A small contrastive audio-text model, trained from scratch.
Training: adamw at rate 0.0019, batches of 256.
Rows from block 7 of the audio encoder of a small contrastive audio-text model, named by matrix and row number. Rows with one number belong to one neuron. Each number is 50 + 12 x the weight over its row's rms, rounded and kept within 0 to 99. All counts start at 0.
After each neuron's rows are labels from the 100 clips, of 14848, where the neuron reaches its highest value: "loudest" is the band of the loudest frequency at the time of the peak. Only what is clearly more common there than usual is listed. The data: phrases spoken by 400 fixed synthetic voices. In brackets: how many of the 100.
# fc1: MLP up (encoder.blocks.7.mlp.fc1.weight, 384x192), inputs 48-95
# fc2: MLP down (encoder.blocks.7.mlp.fc2.weight, 192x384, transposed), outputs 48-95

fc1.220:49 59 33 44 44 45 53 64 60 66 68 34 48 43 40 60 68 51 31 67 47 80 59 47 53 64 39 27 41 36 44 42 30 48 18 41 56 48 48 48 71 33 52 57 51 59 46 63
fc2.220:45 54 36 55 53 46 64 67 24 33 62 72 60 56 61 47 59 23 50 50 53 51 37 62 60 53 46 49 41 55 57 56 46 65 57 30 41 53 64 61 38 27 38 41 64 45 21 43
loudest: 500 to 1000 Hz (91)

fc1.176:15 35 61 56 47 53 63 58 37 37 48 51 57 47 43 39 48 62 59 39 62 56 40 63 43 48 71 17 37 57 32 51 52 55 40 63 59 46 45 57 81 59 46 54 51 32 47 50
fc2.176:37 53 34 41 37 50 35 74 50 63 62 49 53 64 42 55 41 49 57 64 67 53 50 61 47 43 58 38 66 61 71 66 46 55 57 56 66 37 57 36 38 40 57 53 61 76 49 60
loudest: 250 to 500 Hz (50)

fc1.52:51 65 51 31 49 44 48 74 60 44 68 50 39 47 42 36 41 52 41 37 45 61 70 35 51 50 44 28 49 57 51 32 48 62 62 71 52 54 56 45 44 36 62 28 38 46 28 51
fc2.52:51 53 57 40 52 53 75 45 51 68 55 40 51 57 38 62 27 53 53 25 47 46 57 51 58 72 50 51 49 62 53 38 48 45 57 59 66 39 58 65 45 38 30 50 49 41 45 44
loudest: 500 to 1000 Hz (61)

fc1.151:49 79 64 30 54 63 57 49 68 59 80 67 69 51 54 35 40 49 61 40 25 92 41 35 56 52 43 46 51 48 59 61 56 54 56 39 60 50 42 51 45 61 51 62 57 56 34 42
fc2.151:58 71 58 56 65 66 50 57 52 49 51 41 48 42 53 50 58 57 52 46 29 69 51 69 58 75 59 68 51 51 54 49 75 50 73 54 56 62 79 56 47 62 49 50 44 38 66 39
loudest: 250 to 500 Hz (67)

fc1.42:38 66 49 54 54 53 71 62 66 89 58 60 35 53 42 44 46 60 60 49 55 42 49 41 58 44 38 56 64 42 58 50 35 63 21 59 44 49 55 58 57 46 46 45 64 63 51 56
fc2.42:47 60 44 58 51 48 65 81 39 34 52 33 59 43 62 48 58 52 60 38 69 31 50 43 59 58 58 39 62 59 68 33 73 48 77 60 63 46 55 23 65 55 64 48 42 66 52 51
loudest: 500 to 1000 Hz (54)

fc1.77:59 38 21 51 41 59 63 51 44 51 48 57 66 63 40 59 54 66 44 21 22 43 63 53 63 59 30 54 52 50 60 41 36 56 28 57 75 41 58 53 53 33 48 55 48 68 60 47
fc2.77:52 41 72 50 47 31 51 56 55 79 46 60 44 53 34 71 39 32 31 59 62 35 66 66 44 67 51 32 55 58 28 58 52 47 49 68 56 50 60 66 38 43 46 50 58 59 25 40
loudest: 500 to 1000 Hz (62)

fc1.258:48 65 66 48 18 63 89 75 59 71 50 33 72 76 48 33 54 66 60 50 56 44 59 50 51 28 37 48 49 72 66 42 54 46 46 55 40 45 60 41 73 53 47 30 57 62 33 58
fc2.258:62 65 56 55 52 60 77 70 45 35 59 53 43 45 48 52 56 59 65 40 55 63 55 49 45 75 23 26 56 42 51 57 39 68 66 60 64 43 62 58 71 55 46 72 72 38 54 47
loudest: 500 to 1000 Hz (85)

fc1.212:31 38 53 45 39 44 60 39 66 64 74 48 62 60 48 67 44 47 44 32 52 65 43 38 51 73 59 37 71 46 49 43 45 50 35 73 59 42 38 51 47 53 44 19 64 46 27 28
fc2.212:60 63 56 52 49 46 44 52 35 62 45 44 29 16 42 33 61 55 38 61 31 48 62 62 52 57 47 40 51 29 53 47 52 57 38 55 45 54 51 58 33 67 41 32 56 32 55 48
loudest: 250 to 500 Hz (55)

fc1.113:47 49 58 62 46 35 52 46 54 36 61 29 31 15 31 54 28 49 42 68 53 63 37 62 49 33 68 56 51 34 38 39 49 38 50 41 48 63 58 79 50 46 55 71 46 46 59 65
fc2.113:63 64 56 54 64 60 28 54 51 48 53 52 64 32 57 53 35 51 44 66 49 44 51 54 54 52 67 58 48 54 64 46 60 49 56 33 62 28 30 45 70 61 56 49 47 43 60 49
loudest: 500 to 1000 Hz (44)

fc1.318:57 62 44 47 38 51 39 56 72 38 52 26 42 38 55 58 12 43 58 29 55 46 42 38 43 38 79 39 55 49 53 42 44 46 35 60 80 51 41 67 69 59 63 25 47 57 67 45
fc2.318:45 59 72 46 30 39 44 79 43 40 49 40 29 28 40 21 55 37 40 59 41 39 57 67 49 65 57 45 57 51 57 47 46 57 28 47 40 41 61 71 37 50 42 47 44 61 33 52
loudest: 4000 to 8000 Hz (50)

fc1.366:42 55 20 41 52 33 58 55 69 69 64 37 35 35 49 59 46 57 34 49 54 58 70 52 59 70 48 33 37 50 23 44 34 57 14 36 44 49 51 43 54 31 51 53 54 54 40 52
fc2.366:41 52 33 53 63 50 70 55 34 34 49 68 70 62 64 51 53 21 49 41 54 42 36 53 69 50 54 50 46 56 62 61 61 63 65 43 31 55 45 60 42 31 38 34 52 36 23 49
loudest: 500 to 1000 Hz (93)

fc1.83:38 75 49 56 52 47 62 39 50 51 62 71 66 55 49 28 61 41 58 55 66 70 40 58 25 47 55 58 64 61 30 55 40 64 30 57 41 46 36 54 49 44 48 51 64 32 62 46
fc2.83:39 72 60 58 39 47 34 53 56 58 36 52 54 41 65 33 59 36 42 61 65 44 43 68 38 51 41 50 51 39 74 43 45 50 52 43 37 54 46 57 32 44 49 56 56 54 42 60
loudest: 250 to 500 Hz (43)

fc1.74:63 65 25 55 41 47 43 56 57 61 40 63 51 17 52 58 66 67 47 46 52 44 36 43 55 48 46 53 47 51 48 54 25 49 38 82 44 47 59 38 60 35 50 59 42 64 38 39
fc2.74:48 45 70 58 54 49 38 48 52 71 64 42 70 52 44 46 61 44 33 46 49 50 44 59 26 48 51 43 77 55 23 60 40 42 53 59 54 72 69 43 37 57 57 52 41 60 65 52
loudest: 250 to 500 Hz (46)

fc1.116:43 42 57 48 45 35 57 75 46 44 57 68 53 66 52 51 54 65 63 51 39 45 51 21 32 54 64 47 58 42 45 36 43 71 49 56 65 70 60 66 35 25 42 54 61 58 48 46
fc2.116:48 36 39 49 44 46 37 50 48 48 52 41 36 66 44 31 42 73 63 38 55 48 47 34 62 39 56 25 48 61 50 47 53 66 58 68 63 64 43 40 40 49 69 68 61 74 54 47
loudest: 2000 to 4000 Hz (34)

fc1.233:41 44 44 31 52 35 37 53 60 50 59 37 49 41 55 48 43 72 21 44 47 49 57 29 42 53 48 42 33 59 55 50 30 68 39 41 49 52 49 59 22 46 47 47 35 60 32 35
fc2.233:39 45 29 38 57 39 64 58 35 54 51 60 51 63 57 52 39 21 57 50 60 41 52 40 60 46 55 66 46 63 53 62 36 45 53 39 45 46 58 67 36 27 35 36 45 46 32 53
loudest: 500 to 1000 Hz (90)

fc1.360:60 54 43 52 30 38 50 70 27 59 45 34 32 35 48 49 40 81 68 33 49 45 63 49 64 40 56 49 46 51 60 50 28 44 48 37 50 48 36 50 66 48 47 48 57 72 56 63
fc2.360:61 49 40 44 49 49 52 60 30 41 72 67 55 47 45 41 56 43 65 49 55 54 59 60 72 37 56 29 60 32 29 73 54 50 64 67 48 60 70 48 56 52 64 39 48 39 31 55
loudest: 500 to 1000 Hz (75)

fc1.155:38 61 34 48 46 57 51 46 44 45 51 44 66 24 50 41 48 40 60 51 59 50 42 47 60 74 42 46 68 45 32 28 67 41 49 67 57 44 40 42 35 36 48 32 50 65 62 52
fc2.155:48 39 55 53 63 70 69 37 66 50 38 59 68 55 51 21 48 64 41 35 58 52 56 58 57 72 35 48 43 41 24 39 47 66 36 63 59 32 40 38 49 56 60 77 40 60 59 64
loudest: 4000 to 8000 Hz (53)

fc1.374:37 41 52 40 49 64 33 54 54 65 62 63 40 67 55 39 31 53 69 60 32 53 66 30 46 52 34 40 54 50 49 32 50 45 50 55 36 78 68 44 55 47 43 39 49 42 48 39
fc2.374:57 46 55 49 49 54 42 36 44 45 55 39 56 38 50 27 60 50 55 31 29 54 33 47 60 46 48 51 75 44 57 47 46 42 55 36 45 66 53 61 59 68 51 52 44 56 50 51
loudest: 250 to 500 Hz (56)

fc1.263:41 50 59 46 44 49 50 53 66 61 61 65 40 47 54 48 39 41 64 47 53 53 62 51 75 48 37 30 34 59 53 28 42 47 50 70 50 48 90 52 37 33 58 44 69 48 59 38
fc2.263:40 39 50 64 60 51 58 40 44 46 39 31 73 64 66 31 43 36 41 64 64 35 49 55 45 67 57 51 72 42 57 34 29 48 62 53 44 48 56 26 63 46 61 41 39 56 39 49
loudest: 250 to 500 Hz (58)

fc1.79:61 59 63 45 30 37 39 52 57 59 67 54 36 56 47 56 50 75 49 54 38 72 32 40 46 56 56 39 50 43 44 43 34 54 55 47 52 54 50 63 33 57 43 48 51 43 51 50
fc2.79:61 52 50 39 39 58 51 67 33 52 49 67 44 37 43 44 39 50 32 44 45 65 44 57 49 45 60 50 33 38 73 78 69 57 57 42 19 42 72 73 39 43 27 43 75 44 28 42
loudest: 500 to 1000 Hz (88)

fc1.152:68 64 42 47 44 47 49 64 55 73 68 39 41 39 45 58 44 58 40 53 39 70 59 53 56 77 57 40 42 47 43 47 47 53 17 45 52 45 43 41 43 35 43 57 49 59 60 72
fc2.152:52 61 31 49 56 49 66 66 43 33 47 75 68 55 64 39 62 29 50 53 52 51 34 59 59 38 57 51 43 36 60 71 63 58 64 44 33 62 53 57 33 40 37 27 77 32 24 52
loudest: 500 to 1000 Hz (92)

fc1.13:30 57 40 61 49 64 56 49 47 64 61 48 47 46 44 41 44 61 75 53 43 45 36 61 54 69 51 47 45 53 64 29 49 42 44 66 55 55 58 43 79 39 47 49 65 60 50 45
fc2.13:51 55 60 55 36 46 24 42 49 66 46 32 62 51 38 42 37 57 33 36 53 32 29 65 35 47 47 28 61 64 54 31 48 59 47 61 56 51 62 44 38 44 71 66 50 74 43 52
loudest: 250 to 500 Hz (65)

fc1.170:45 45 54 66 42 67 52 54 60 52 54 37 44 64 70 55 63 68 57 37 29 39 51 55 44 42 50 33 49 43 48 47 49 50 43 45 49 45 45 43 43 59 60 48 35 58 75 40
fc2.170:56 46 48 86 61 55 47 52 46 51 49 38 62 44 49 49 63 58 52 74 56 63 43 33 50 41 50 49 62 56 51 49 58 59 45 45 51 40 51 44 45 88 47 64 50 64 63 82
loudest: 500 to 1000 Hz (51)

fc1.236:56 25 27 37 39 33 45 50 69 59 65 44 41 28 38 45 31 47 49 31 38 42 61 42 68 63 44 31 57 49 42 48 43 36 54 57 45 54 51 37 54 36 58 34 58 53 24 61
fc2.236:58 52 43 56 52 47 50 35 55 51 54 29 70 51 41 43 54 30 65 30 46 46 29 39 61 45 49 46 55 62 31 51 61 42 62 62 41 69 57 56 38 33 38 38 29 39 26 42
loudest: 500 to 1000 Hz (67)

fc1.338:51 37 49 57 51 47 53 71 49 39 49 54 66 55 36 35 36 54 28 69 60 47 47 54 55 45 52 53 51 37 48 49 36 57 44 53 56 45 68 85 33 36 61 44 43 44 35 61
fc2.338:61 57 61 37 63 51 41 80 65 59 44 58 33 42 44 44 44 53 61 62 30 39 55 38 49 68 52 62 61 41 50 52 47 48 61 73 60 33 49 62 63 63 40 53 64 32 58 67
loudest: 500 to 1000 Hz (46)

fc1.361:52 35 48 55 52 30 36 41 42 58 58 71 17 37 47 58 46 42 51 69 60 66 62 48 57 48 56 56 38 51 56 43 48 50 57 53 62 50 66 69 45 41 57 54 73 39 25 67
fc2.361:55 47 53 44 51 52 41 59 70 58 47 67 47 71 29 37 41 50 40 68 55 44 52 61 55 47 67 75 53 43 64 54 77 37 55 48 48 45 51 55 40 40 68 48 48 59 47 34
loudest: 2000 to 4000 Hz (35)

fc1.31:48 44 34 40 39 55 48 43 58 51 57 49 62 54 56 36 51 57 50 46 56 67 69 52 57 37 74 34 46 54 41 46 26 55 34 59 55 45 53 45 44 47 42 41 46 62 55 50
fc2.31:64 51 49 64 46 74 52 38 39 43 53 61 48 37 55 34 36 40 36 60 68 50 45 63 38 25 64 49 46 58 47 46 50 39 68 24 50 45 54 37 37 51 56 71 53 50 58 71
loudest: 250 to 500 Hz (56)

fc1.370:36 59 51 52 32 45 56 62 58 44 46 71 50 66 51 32 35 51 58 42 55 42 52 34 48 54 57 52 53 62 52 16 23 46 55 66 53 56 67 63 31 47 48 47 76 59 58 40
fc2.370:44 57 52 61 40 68 34 56 64 49 50 45 67 43 52 40 50 63 47 35 73 49 40 55 52 44 60 29 41 49 32 58 41 71 38 77 61 57 44 42 39 41 77 66 41 61 41 40
loudest: 2000 to 4000 Hz (74)

fc1.70:71 60 47 47 36 77 57 52 62 46 58 32 65 50 73 47 52 44 65 49 55 72 50 49 62 49 40 44 49 44 40 54 32 71 31 61 50 53 44 59 66 34 46 28 41 79 57 67
fc2.70:49 53 41 63 40 55 49 49 21 36 75 70 29 61 59 23 64 40 59 57 70 71 53 60 48 51 48 43 65 45 58 57 39 61 66 36 52 48 81 48 43 42 65 74 74 60 45 53
loudest: 500 to 1000 Hz (68)

fc1.303:39 33 45 50 49 27 34 47 38 50 58 46 40 58 61 44 42 67 49 67 62 57 54 40 44 59 71 50 61 48 37 40 30 33 41 47 48 63 54 48 50 35 51 65 52 25 57 50
fc2.303:31 48 47 49 51 48 56 72 53 47 61 61 44 51 41 57 55 57 40 86 52 60 51 54 51 52 81 70 47 53 87 49 92 43 44 58 57 57 62 53 49 43 52 48 45 64 45 31
loudest: 4000 to 8000 Hz (56)

fc1.21:31 37 52 31 51 35 30 31 34 53 51 48 45 55 45 54 27 54 52 43 23 44 57 42 36 59 64 51 37 54 44 23 49 60 53 18 58 47 47 53 39 55 52 40 58 41 70 66
fc2.21:51 25 62 38 32 48 52 58 20 40 43 43 27 44 61 93 38 60 56 42 51 51 54 39 40 56 53 36 35 41 54 58 66 49 55 11 33 33 62 52 69 70 53 49 42 72 69 47
loudest: 250 to 500 Hz (48)

fc1.214:42 44 48 46 39 59 57 53 70 56 61 60 53 73 45 37 47 34 69 45 45 48 54 52 48 43 74 27 51 45 42 23 37 45 29 78 57 55 57 61 53 48 45 47 77 50 64 45
fc2.214:61 55 69 54 37 55 17 55 59 62 45 33 53 53 27 44 49 57 41 42 41 45 33 57 48 50 49 27 56 59 48 35 48 56 45 75 56 47 47 53 45 37 57 69 43 55 36 42
loudest: 2000 to 4000 Hz (74)

fc1.352:51 56 57 52 25 63 69 49 55 26 48 40 85 77 57 41 51 55 38 48 50 49 51 50 62 37 60 47 36 50 42 49 44 66 61 50 71 50 62 58 53 55 49 43 39 66 39 32
fc2.352:38 49 63 42 61 77 29 34 46 42 45 59 27 33 54 57 32 62 54 45 47 58 48 45 52 56 45 46 49 51 56 51 29 66 64 57 51 41 36 52 67 65 58 58 64 46 42 43
loudest: 500 to 1000 Hz (84)

fc1.65:51 51 54 40 32 50 48 59 56 74 70 50 57 26 57 59 58 37 75 69 64 72 45 60 59 55 63 40 49 50 26 47 32 70 25 49 48 65 44 63 49 36 48 41 54 62 49 58
fc2.65:43 60 29 61 61 56 40 50 43 42 72 58 49 67 51 29 72 30 57 57 71 55 41 66 46 41 55 47 66 49 52 44 35 51 64 37 57 49 68 37 32 32 66 67 69 40 48 52
loudest: 500 to 1000 Hz (64)

fc1.59:48 64 33 49 43 58 55 60 64 48 54 30 52 50 55 36 62 57 48 55 54 60 51 49 71 56 53 31 32 41 41 52 41 67 22 33 36 65 47 34 49 43 60 42 35 50 48 65
fc2.59:71 55 45 72 52 63 63 63 48 30 38 46 71 52 66 45 52 32 46 58 58 42 28 29 59 50 37 56 38 60 61 59 49 62 57 30 36 56 37 46 46 36 46 37 48 52 40 56
loudest: 500 to 1000 Hz (65)

fc1.344:36 31 49 46 49 58 49 36 48 67 60 38 27 49 40 48 45 42 68 51 70 50 51 58 59 31 57 45 64 50 56 37 43 53 35 38 71 48 51 69 52 65 60 55 71 63 72 49
fc2.344:36 33 37 45 58 34 44 69 45 48 48 44 52 64 48 53 40 55 60 41 69 38 64 42 55 49 63 42 42 65 66 49 41 55 58 46 67 25 58 22 51 50 65 67 58 75 50 56
loudest: 500 to 1000 Hz (54)

fc1.298:47 53 55 54 49 43 40 42 31 43 42 52 57 24 52 71 63 24 48 24 67 68 53 43 70 28 79 47 72 51 58 48 44 42 10 52 52 40 37 42 67 40 37 53 47 50 62 58
fc2.298:52 65 52 66 59 48 54 40 40 23 45 59 47 56 63 46 52 55 68 41 75 47 47 43 56 27 42 40 50 48 59 36 49 43 64 29 38 39 37 53 56 55 54 56 47 51 52 62
loudest: 2000 to 4000 Hz (41)

fc1.22:36 57 52 43 29 60 52 46 59 42 40 49 54 46 48 48 40 40 60 39 51 35 53 25 22 58 56 57 60 55 77 17 55 57 64 57 52 39 52 70 38 33 54 31 45 57 45 42
fc2.22:48 35 45 49 65 75 79 30 40 30 34 60 49 45 54 59 42 75 44 42 58 45 57 55 69 54 47 50 34 59 39 60 56 79 34 54 57 37 54 45 48 58 70 61 52 58 49 47
loudest: 4000 to 8000 Hz (48)

fc1.334:40 49 59 48 54 43 38 42 59 48 63 68 24 67 51 65 52 34 67 48 61 51 46 52 64 45 63 42 49 61 48 54 49 57 30 61 46 37 64 64 68 46 74 38 78 44 31 39
fc2.334:54 52 48 37 40 49 44 60 61 66 41 53 51 82 30 38 33 55 52 69 58 52 58 54 53 47 63 69 58 47 82 59 63 48 42 66 58 42 49 48 35 34 66 53 52 57 33 40
loudest: 2000 to 4000 Hz (47)

fc1.238:45 43 60 63 11 62 46 63 62 53 53 39 50 66 46 45 54 64 69 37 65 41 57 58 56 37 42 48 66 32 50 55 37 69 14 59 37 50 56 63 58 45 51 35 55 68 48 36
fc2.238:63 59 48 35 53 57 42 62 39 50 37 58 43 61 43 49 53 67 51 37 55 37 54 59 42 50 41 38 46 51 51 38 40 53 70 55 39 47 79 61 39 51 52 88 60 51 47 58
loudest: 1000 to 2000 Hz (38)

fc1.107:41 64 58 41 49 59 48 51 46 39 80 92 42 57 45 65 52 73 59 34 45 64 50 55 28 76 50 54 58 45 51 50 44 46 53 67 38 47 33 41 24 48 45 58 49 35 57 46
fc2.107:65 83 59 61 65 72 35 49 56 66 44 36 42 46 40 55 50 71 33 56 44 61 55 66 52 73 58 52 37 50 52 37 57 38 56 69 51 56 64 58 38 49 47 39 48 28 55 33
loudest: 250 to 500 Hz (59)